From a checkpoint of a small masked spectrogram model: norm batchnorm, widths [80, 128, 240, 416].
Rows from block 7 of a small masked spectrogram model, named by matrix and row number. Rows with one number belong to one channel. Each number is 128 + 32 x the weight over its row's rms, rounded and kept within 0 to 255. All counts start at 0. Numbers have three digits each.
Before each channel's rows are labels from the 100 clips, of 14976, where the channel reaches its highest value: "strongest on" is what is common among them; "band" is the frequency band that holds the peak. Only what is clearly more common there than usual is listed. The data: synthetic speech, music and everyday sounds put through simulated rooms and audio effects. In brackets: how many of the 100.
# convs0: first 3x3 conv (model.blocks.7.convs.0.weight, 240x240x3x3, each kernel summed), inputs 0-119
# convs1: second 3x3 conv (model.blocks.7.convs.1.weight, 240x240x3x3, transposed, each kernel summed), outputs 0-119

strongest on: speech (99); long reverberation (69); distance: near (68); number of effects: 0 (55)
band: 1000 to 2000 Hz (42)
convs0.101:114137138147149207210187124125126117128166208121123210119120195143122129129101116143120139170143145109140076131129101133124131025121132211140122137121126159122138135118132113113139178150109123150115113144134076143141154131089122131152069125125109147160147137208152126099139098130210132108154138211141135138110132160143099126120123155143135079146125121121128156
convs1.101:053079134094169146124132179140071102150139111126146150127094120109116128130085146128125152128162113149131057135110135139132124073158050116136129122149130135169144131145120141150083153143087144145062143151175105156161033130150125128138138174121068107165136104163152141159121093102147118111131077139140074089121046115111145140105051091123144086116093143117119102

strongest on: everyday sound (80)
band: 1000 to 2000 Hz (31)
convs0.3:111139059153131159161135077116117098149167159133093159131128159068106108174038131148116104122157137097124070133140125079142122073171104159154069115163138173116146109062121106092157170158115114121152141155080135135146100228112193128116112074108103109170180123170157037117058130135159090154116146159158151129083172113144143179117162112170153096108068061152169124
convs1.3:135125117106070147122112159144146136169111131150157132095125146206137132152065129133110116084173113073186105124117197099137103173108141138170061134089125142178104013098127105155101107125165164138115089118156078176129116121105122098108125124146148145136104093127131203105203072155152175154113159127144126151106096110131123111131172121173202114158088114096062106

strongest on: everyday sound (60)
band: 1000 to 2000 Hz (75)
convs0.59:105113113122156215218187145150108104131112217121139218141116175107101112133137105133113155088122133119128145125124120119123139139086090219127127097119172169121152133127169113125126170093140118128136152113112109139131118121115137134114128140117091108210149128195138114121101095127217158124134158220143124097128138130103124148117122117141145122123111154132119076
convs1.59:109150109090170131101120089135146161157099135140131103113158171151124152131166137122079132066143132146125191168114102088127172135145151102113142046164100119148106144040141156115142144164112164121173121049155177135118115152100125076059211134182062099150140134110180168119139162122124154135132119128143110031153152113100089094124127067117122077147125118143177082

strongest on: dry (47)
band: 0 to 250 Hz (34)
convs0.45:149131123153138221222194115134127127134131220112121222139155183113125106131117123117159145123130142105126144118120124149120125124131119220130127134122139131121128137146143118121133148133131119128133137125116125112120127129113139132160119123133143138156130108217139132125129128109222142123116171222163121123113120148115141124106136143129133120121122129132141134
convs1.45:126075141115153120139158136143121185125160134087108123151103103180129202138228110128117180138169139070119109126111092166058121091198131140148142147152147147149116124135116119139119141104110129201128146127131100098179095161101144143154200198146164119130194087231159126142134111172121146153105141120077191107110178106148101159148164142152196135115155118161127135

strongest on: drums (85); reverberation time: 0.15 to 0.3 s (43)
band: 0 to 250 Hz (53); 500 to 1000 Hz (40)
convs0.137:141115129146117224225175116144138127116163225120130226113141188119125108130137110112128153133154158116126109109145140128121134112144100226118131135126153149104125114138155116124128151129132154124132121144125127138126128109146138140158131128142145120178140123200135122112128106118225136138120142226149116143109119141112135140101127153143104122089129119124134121
convs1.137:180156104169136124113111127162125155175134141153144147190162195172202131104146148168170118160136146169159131149157174164155116120178146135149142136047150135124143170222192160119144158131140125145156165170122198169135168155130141126155198103152169143139187157121124165082177139117134169177114144127146158147156173119102153142206171124136214118151169129140102183

strongest on: dry (69); drums (52)
band: 1000 to 2000 Hz (32)
convs0.117:130114112142127207209180081128139160129126208159099210102142203120139099130127111127125152114121119121143099110130141116110115139115146208139113154146105151101154127150127119110106125114092145132130153133116120131081134147115152140151149154166145128170108131208138124115122123120209151124119195210176046134135133155106173139134093142119132124077133181116106161
convs1.117:116055112138124121134109167104066137063109094172166114138125160155059042172132110110138153103117164128153058173173139170132091087176120111157084140090166136098087132128164074142150202201114169076157111122169168146146144117152094106150154055075083151132118130150131145203111092136129130079118157144113072164145105152139114120094138152156131072084096141154208134

strongest on: band (55); dry (46)
band: 1000 to 2000 Hz (34)
convs0.96:159126127142142216216155132137109151156122218106098218143135181060154125111115129136138164091148139134129121147110128130140143135117120218137091150116152153105143114118104116127147110103133142143132086142076113117118133077137132124175129135121110134173129124198143116106123138120217124112145161219146131129108146145134112089121130116130143116107138134147116146
convs1.96:169152138174130102112170159142136144150168104146107094172204202183162172130162159195154136158165144142148151139163144149160178139127172103132154124081144161152138145152142153129187178151146130145160209168052193135157171145139140128157177179164176163140178127122118164081191144137105158170163186127137177158151154145130187129163164116126193140158146135181065179

strongest on: speech (95); number of effects: 0 (56)
band: 2000 to 4000 Hz (73)
convs0.30:108109136138171201200220133134135126147164201150108203104117168105127118125075101126149169136167135113157149135139106124109122100134092203124096127140137129135135111115146153119097130108119116170121118139118123110107123117114149147153136135119116135141105116225129103121119125104203099151119118203139119154108136117124130133123135171153135113144148138128119131
convs1.30:209124137087175151119120086157122160201105124103160147155104149143103176044100195091182147121135132168116148124089111062172060105068121157100158114194122133138133101111109049162161107129159136154143112097160101118167171086128102100140150119142137091109124064128148110137102114206137161074145159115174210112158149130095158130146114085076140102126122112144114107

strongest on: band (63)
band: 500 to 1000 Hz (51)
convs0.164:130104162141151204203168095133144136121136200137155204144131185139122090158123120132112155152121165131097128146154130091130138154103163204129129127139197179093108118140131151092140163113154156113139144140092099131117110113097137126159138123107139152181138131195128114113128116111204112092138093205142130116136144165093138129118173149145139109112127118124114169
convs1.164:084129173060133118111156065159116127180152157122052136104122161123137105105149152129119108105110085104129103165126125113125163124133056110105163090184133104129091163063138132158126131121149123113194111089129039159114091138098147070154125041080127102096135127131168125176172177091136140087114077144171119105099121113095132135100177093155140148168118105161160121

strongest on: dry (57)
band: 1000 to 2000 Hz (48)
convs0.221:136114125152150199201158083136109128140174200132136202103173181110113136119128072037149151136124127152146115121119155174137120124114118201103157124103149142140144169126148149142136154108124141119145150124135129111107106126182131142150093118157110115097153114193139128147144088116202150139110148204138117095119152159135119130106131146132125125143136123132116127
convs1.221:116089162139101113143159186115122138135111121113134144152093101153145137099092192180111144074164139027074099127147082146138111144156121125138086126138134151110125148104134099117135122130151098172089127133114187151164110116141141096097116161106161115144084106135130123100154182133132125144132136117151136150102091136129144127135132135121116107088101169147113109

strongest on: dry (45)
band: 1000 to 2000 Hz (70)
convs0.200:127143132116142209211169155146127107126170208139144209127107184133129112174149129122119083133126157098118156129114143137116133158120099210149102123127140142106137127145148144135138144130123105128156116119131138118098130140119142143164124117124122131149116103207122141127155143123210113105127149209131103143134124128112139118135133124107159101081096110147121125
convs1.200:121167137101118128140115164144175149113130141183097109097126113079171090075109044161134116116141121131097123169167146114137108069097126134148215130121100171123103093092133145109076137099153201161081142129094038170179131111114119119146196120129146141151191020148144112127156120157132139153103089129112100133107093129106101146146151111165069151157155105094124175

strongest on: band (69); dry (54)
band: 0 to 250 Hz (80)
convs0.231:154122145116151208208136114115153149112172210120143211181198191149161103115148148122179159126145151102125157095095119115136139116115129209131131150097134160104127167159146139146148146144125145129128157151135138149126133075119138133154159115124131167164131148189147153129151117109210160133130170210167116121106147144110152099121137113121137107133108140148108119
convs1.231:157136116092115099123149160103108132141150109153059119145159204139133125176117141102097119151168203092120149117103102071088143071168122103128106158145100126118108085128121123044120102119127116138156124136058144174162144181199160134182127112164124112152104106091117102123099136127114074154173148096087147134093152121109155135174149115212182163130133139122120151

strongest on: band (80); number of effects: 0 (51)
band: 1000 to 2000 Hz (43)
convs0.19:129098128164152211212174137124123154160138211140159212120139184143145108148129082146136139132125129154125123132097131148122120150145103213132112148113137152109136094127142140142136168161098100123129143115102105108097113138100150138131139140144139114172160120210147119135144137139211126139093153212147063134144130150078132135114122161097126142051144142147102139
convs1.19:103155089099103138101073114119101144133078123118139131089129121166180001104142116165178110135194086099168167169142187124110140182143130120160116131142112085121128144069143085113130151109125159101137133102186202193148156179100128117107127162093107081114074146136147098131142112113152134152114097125122093118067090076172123112017189163132058149078093118179181140

strongest on: dry (71); speech (69)
band: 4000 to 8000 Hz (85)
convs0.152:104110131149137188190179129131116133136171190146123189110139175153128105144118134083130138121102151155120096143128124126143135143139145191118149158127164133121120133135138136110136202147097139141077115138116127108115169150144083146155099105132118121111106133176111106148121111124188132113106170192117137110118169123141146134110138136105121121105149143135104146
convs1.152:139091124109116121157120106120126086106133124142140131169138113091155173097153101092105097134111116200126093102129179109143141147130093117145173155131116123158046187118065173169155105101111153138046136104153117117126131114138145115128092126112100152107166130084165166076142102130130149090133183141152152123146139161131138111079074156059092115165147118122115154

strongest on: speech (79); dry (54)
band: 2000 to 4000 Hz (79)
convs0.223:104220079170117136138086158128110220120122135094134135151126139129079122171138068178125170139063120131139122080155122136141116119102092133146092203104121154084135150155131147126057148095137090127204104123112124136118110155091120162149169152127118210146186121149121125122121066137135119111163184138208135174120195177124157149070075098146125130134152133149115124
convs1.223:119074140074135122135119077113164127074124145107114141099111137112095067143123089117110177117096126134062176117079079054157085102048151111144114133205101107064130118092114157164077142146096085064111127080155038183113134101114108118132113135078131081133085122127142121096090123127123139196174124146120136089123114126108117135086102103177048112091151148150136111

strongest on: drums (55); dry (48); distortion (43)
band: 500 to 1000 Hz (45); 1000 to 2000 Hz (43)
convs0.33:133098111171153209210181108135150138168150207104103209151134174111129087135132103139144140124158156137153120117118122109153129139143108208136098098145112133113106120120153086117148154128095146139142151129113140083150151165109157105170138091120127112174121127216150117112137117133209132143109150209165135125134116134122144152118139163144146148089120135127140126
convs1.33:081107088142136133109127140146089138105126133153149135145182122162183046143131147126117214146136081083150132171074139173120096154207076139136159122054102171121118108115137132161147128132091154167210132167154148106199153131140115129146175072122165124163193167198105136102158125171131139091143123111114144116145116097093127147116137133117119181144173154155092109

strongest on: everyday sound (95); dry (58)
band: 500 to 1000 Hz (45)
convs0.97:155125145120173177178180176181112119108177179086135179102102170100103129116127058140118165128149140117154099071160128081104150110085101180107153128124115121089171190120098163122133142142050101098182097141133128143156199137141136146142112136178080131153104112178143138083137148117178133092174161181132164109124144109107117144133119118147111142082127152135136122
convs1.97:145196157136199131156123165187182167080135110176129120139138108130108130149160000140095122114140148152173139038155156105150120123133145126099154148139081165093133193159073130118168107159034102167163131123158110073101205148155114151125149100096075145137119142129132119183108126152133149100177135117135090151133142143109116143078080139116063091074117134155117136

strongest on: everyday sound (68)
band: 2000 to 4000 Hz (53)
convs0.65:130113091159156211213163107125113135144130210145102213130132189116117119111166128112150151138148169104170079112143155120167117155132118213151117171099169126108140162105121125105156151130114113124145128119095086100131172115083136101145145106115134110185108100182095104092127125138212114129137142217153098129117121132083137099164142144149101086110134121119111124
convs1.65:171116134156136114113135170146132129156157120151135122175200210184159180120159142159169127164173155153129155154156140140162167164152170127125140134040165166156133147171158172127185174162141123171177160149061187144176166177146179112155169171175186153143165153117135159077186134107125151170156172134148182164153167156137154165185165125152200144161163119164070168

strongest on: drums (69); dry (43)
band: 250 to 500 Hz (67)
convs0.130:148095108154139171171166069151115127131190172108147170076142170133125100129151105111154165121131167178100131141118156180141135145104161171136172133080171143142147101106157110130165183156117137148147138130115153159138132149178150144177143109143167102157101141199152134108137149114171169145142166172132124121133155129131162142106148139114045119118107187120104144
convs1.130:167171148094197136145128159173154167107132146121138161143044080112153128154107131033167095128095125127138147078176101096136102109106095171070132126133096116120163106119108113136118086124091109097132173132138203117099149102166150177102156148125064140089133113131138131111113107200154133129128069131146088087161113174130121102115120104078142081107159135122127128

strongest on: speech (63); dry (58); wah (51)
band: 1000 to 2000 Hz (75)
convs0.123:087146120152154153155137145113145179036189154146157153112091164128115140129207046144117114138122112147102133134119106139124125141117130152040172117109118159086147207140088138113135116169012134133162145114138144087135113163133140116159129142139092152190128120169125120152147148111154161089083164151115134076128147148145108134169191133128123179108152102159098133
convs1.123:099142115135124156127087094136071093166108147129106117127144140150127126130080157043105147112119129076134147108125153142127128117146188127158132138121104113150154026111156141123149175122213154112177108087060136196098133058094135174106054099111119141110098102160090149076123120127138115139168107114125124092131119094162183110091093139156233078141098183090088095